{"hop_length": 160, "loss": "charbonnier", "optimizer": "nadamw", "max_steps": 9100}
Rows from block 9 of a small spectrogram enhancement model, named by matrix and row number. Rows with one number belong to one channel. Each number is 500 + 40 x the weight over its row's rms, rounded and kept within 0 to 999. All counts start at 0. Numbers have three digits each.
After each channel's rows are labels from the 100 clips, of 14976, where the channel reaches its highest value: "strongest on" is what is common among them. Only what is clearly more common there than usual is listed. The data: simulated modem signals in the audio band.
# convs0: first 3x3 conv (model.decb.0.1.convs.0.weight, 96x96x3x3, standardized in use, each kernel summed), inputs 0-47
# convs1: second 3x3 conv (model.decb.0.1.convs.1.weight, 96x96x3x3, standardized in use, transposed, each kernel summed), outputs 0-47

convs0.1:489492467457486496481518533555437458506514457464540493543484482491531469482491552534488525556579496478489511550550517553516537590485495604490536
convs1.1:483551441478521528531472511473439541503584436469508490499477576480514483529420478478471533495528452526467533525474419428573464477543571545564528
strongest on: burst; carrier: 1.5 to 2.5 kHz

convs0.29:532468503434500467463476480536478529514596465554513478492482525455467494463464474477529519473471466481536507502483438455534501517509503491483437
convs1.29:484487514524479523479466529564515510502446534535495511525465436534488534394568550469518453426535541448577520479490510515531516515432470490458540
strongest on: carrier: 1.5 to 2.5 kHz; 800 baud; frequency hopping

convs0.47:539473490478527475473542513499506518522573451512477421538500472559503506512468387471557495413498455511466455495463504445459507525396482528504467
convs1.47:464439461469495452489472515466496541500413519555525470492536478478540525512537529498470476521492547473467489484482537610495490589485528491530521
strongest on: burst; carrier: 1.5 to 2.5 kHz

convs0.48:467547557593577491581527509563540506421513483507582555511478534547474469430381504507527462501509473478458507506510466471486478519520458517472477
convs1.48:576547489399406506543532473448557546536514484441482458500507473500476462541452494579440481518539488488479414491493492495449480584530486569476457
strongest on: burst; fading

convs0.59:503501453396500510458535456462510500497468500541493515507498480483469477506605424503550478502518515488514480534572447473521510567439462466530506
convs1.59:502516542525478461482576511503586462484483563545487542546526491473530490454537491559523446531537470540497517408519496472412532573541498500408531
strongest on: burst

convs0.90:502496561500545493518439377577497433503533545550519544495467533576480552445502495544471544509512522493538529567509435538535479439546493475477498
convs1.90:551475534468455500583475468461510557523443500424470516505507469515555466499541543546422434500563482498511505492495523496485467509502490524416474
strongest on: OFDM

convs0.4:516492456412386444507437465522513497494531488513426413465480498536457472491444516514469491516529441460549504507473434486543537486518533517496519
convs1.4:460457460557496496465521535511473509494479477506444489525504455567466541462480552396525536338507537502544485508497526486575523486433417439470569
strongest on: carrier: 1.5 to 2.5 kHz; frequency hopping; 800 baud

convs0.66:538490445386480474438531581467516548457502485495485460525453562460445386518477517483547526479481531472483398490411525466475528567459477537526461
convs1.66:454591446523535520520438541491499562504429481531508491462492533518565577517463473536462517518538433558521525494450485472474410514548569529425512
strongest on: burst; chirp spread spectrum; OFDM; modulation: frequency hopping

convs0.72:553461548497524513558544525479484544572476544445471494557572478479558511530546488505457497495494481482509496502483542504462480446462523494429460
convs1.72:485517454425506491475477493511489449433518464537528471474484493475490504513475515545485570519465533466508489536465532615547484511489544472584476
strongest on: carrier: 1.5 to 2.5 kHz; frequency hopping

convs0.65:453521449460500444508450565548528542398527464549551466515528547505455551427504505483504502484493495486553436433507493507538549515484521475525492
convs1.65:485468428512525474491518513574523490507444521469504504471545502514563552491514493492527508485543495549501481449481479467477545492470422501401479
strongest on: burst; fading

convs0.78:546558514534532500507447470553531464534535543522541474445528499550530592453411515456512502489490484488520431468504476468468546476487488466559440
convs1.78:489474524550504491502561572519494484548437501434541513524605520381552484489464544485477510511446527493477488479542503520525503496467480480499403
strongest on: carrier: 1.5 to 2.5 kHz

convs0.46:538546491548520496496466450500483472448497509520516480472447562550432598488433486480505505435466514469455496550469522483476518465539417493560538
convs1.46:545522525494483474497499429519540467549513513481492560484436516392551405528515504463476507529502478499523513480537467433513544498540552471483460
strongest on: fading

convs0.67:436526554549573460514535525622515500409555470549572515519505547543463489450438535515490537546450515502503510538532466558544485508472443534462506
convs1.67:530522437427479504582499444439529534547507498479527470493528534487516482556474490568405495554549443537506442523481491457446467551542532564506467
strongest on: burst

convs0.62:514492470544480456551582589524494563509506435529498469599533525499484431454485459503584452474502472520439440445478472454509498586476442547502470
convs1.62:480519448467482504500480458486520518499485525549537438460534487550468519537516447546466479490480515464449499542476482516414489623549477575518558
strongest on: burst; fading

convs0.15:538524545433478483498496451530512487523584485507522511438503497491530493468599553489468581590506479426520439542481513537470503489430457501490544
convs1.15:512475499508478528512526481459448571478498491474433441527496583561528507575449428464418551491491430435473439481483493483503540477470517474504457
strongest on: burst; carrier: 1.5 to 2.5 kHz

convs0.0:509494515497474489479440443546483479486529569515477510448453474532530571476507528495408511496532505472566545578521433493605527445476515537495546
convs1.0:497454534445509560551532483483461551534484459493485489519496497431498502479456551468454526454529516491558476535503527503545526502414469464500494
strongest on: carrier: 1.5 to 2.5 kHz; frequency hopping; 800 baud

convs0.8:541513548465459460545473478558511456601599540508462415461522504546497526525481447504505507475532472486498474519512476513513522456432476550505528
convs1.8:499435494492433484556528463435449519499459508518499464546515501586491537560490488417453584479493495454482447527483525549491513515428444514522496
strongest on: strong noise

convs0.5:557449488442397469465467484540501429560512449499458453475414507535524462515537523502459488530541473443501469537473518498505477536409488583483560
convs1.5:512502457489489503535463522425433534506594399463510444506545587483507528530434545497469545506524469488477457561504521429515547507519507601552514
strongest on: carrier: 1.5 to 2.5 kHz; strong noise; 800 baud; frequency hopping

convs0.10:541494529451396437507421438531520486529531533511460465421457517556450507485478507500496495510501412419549499483427470448481514477481512512504504
convs1.10:512444457600503455476558572543441537496488488474503494541498488546495535475506530382547517365482543490444459505537480416503552498487425483489558
strongest on: carrier: 1.5 to 2.5 kHz; 800 baud; frequency hopping

convs0.63:507502467428502468503539524484527494441481475506411417501504517473472475513492505461540547473474532521519438493516539525453465538428543514542504
convs1.63:475528441437519501498456451476429511497496496497545493443494600471555519519477518564428475562497455513546489496468572509526438506484502530554447
strongest on: burst

convs0.25:510455471386505457457487515531498523487560486512488447471506492488468472429516509477511428466455499505581469506506476456531536535512506489503424
convs1.25:438483531522506539445496565530521551483431541542439462526495408546461545418538540456530494386503530536562483449475521551531495506396440433524554
strongest on: carrier: 1.5 to 2.5 kHz; frequency hopping; 800 baud

convs0.51:526498552571497465564489530520482451538563435486542476513500512470481450511465500576509516585587509492405505526464471476489480452539438556486512
convs1.51:516521516456434487576464436437527524535445471494466491504487508527460511522523448525409499465462419487501477459469502481422440527450459452424508
strongest on: burst; fading

convs0.75:486438419396405434440449494467480494507512442489441403464464474502451474491511519513488480514507463485561510553494471516534560511476529538503520
convs1.75:448510541519508533468475504485514524498475449531450473493494448559443517424482534398518494374533519510565498510497520514538498520418442476476619
strongest on: carrier: 1.5 to 2.5 kHz; 800 baud; frequency hopping; modulation: OFDM

convs0.71:496513530550566530581506458552516513446528496487594552517470563594431489438425469517490480435491453491419508493470470496505500606503492536469511
convs1.71:565519497440501470541543446461543508559541499486414449458553402488520430549503492558474419523544475537507487505522464436452544550523450591467467
strongest on: burst; fading

convs0.57:461539546548522489491518527640475507476539456555568503532548556538495506427444535485496500456509492475472462484552461495487484579487501548507532
convs1.57:553462446461432523567500485456561526533521495468508446471510484519573503570517462533448460520560460489493435539507477495486513557510527576479458
strongest on: burst; fading

convs0.38:442507458450561478432529463461489473493461411534481445495482495468468504487536502442550488451496482468512493464562592526425526525469549479541549
convs1.38:493470389486564479481462509567517532467524486482491479469513502415551542437464540498499513528505541534566515493520502473538535516493499462485513
strongest on: burst

convs0.33:511488453411427464481455506515524540490565455514449423481481471571462498507423478480483400480542457490512534501505445444507523493477515517513518
convs1.33:470434482555493552472513557504468532502486481552452500503503453513460488437448566405557529376514579553519503505500571495536469450446465437474565
strongest on: strong noise; carrier: 1.5 to 2.5 kHz; 800 baud; frequency hopping

convs0.53:533514480530484472558472486578517436606580515534475436472522467524480460534505464498488505452564494461463505494536527477525504407480453439558548
convs1.53:540495504470490459587534456464527515535425514455524489498525491525544484525513494515426528535491447490484461538480557522376462489509408510476475
strongest on: burst

convs0.12:480492564460472467487432471544480463504602530516537492487484534569516455491481516532464547534513472469483495557511411540524540566461540577458550
convs1.12:522531463550447530529548514495443542502467446466534486524429523586441550532531438469459516454539449476448444529478468493512549475477463560574493
strongest on: strong noise; carrier: 1.5 to 2.5 kHz; frequency hopping

convs0.95:570439523434543484513512490424480492556489505470448472545549467446535470528548481502486542473522476473519482497505578552431487487473547500483499
convs1.95:528509432446509470526440451471524492526500497519551477457507503457559520518465479525447576541512536411493507443454517539491432511489594468559473
strongest on: frequency hopping

convs0.73:588470518411567432422523535515513534508534531530466488522511534487482478475499511469528545451435443462443453463470486464441522545498563438510517
convs1.73:518501453461487540482495531478439549508504476506479486528437486488539515503533446530464510476472484459490477399493481482559507504520578455526456
strongest on: frequency hopping; carrier: 4.5 to 5.5 kHz

convs0.74:509505446442504542470488430558467457535500467524520437454472532501497559485474470531520479408556459482488497488500479445487575492503451532531503
convs1.74:532527571556503526480414544494493571504493484473478555519483510440559459444502538407520452516580529571548519465500492464542461544518480524488506
strongest on: strong noise; carrier: 1.5 to 2.5 kHz

convs0.44:517518488456484534455461461535463427541586447571539486456427549507507541535488483448483547458567530476392521495501506475472481509504484535530488
convs1.44:525526512467462467559463418478515531511547440439523519452430557525570481522520477475486472537525412531502511511492553482477498523558513532484484
strongest on: strong noise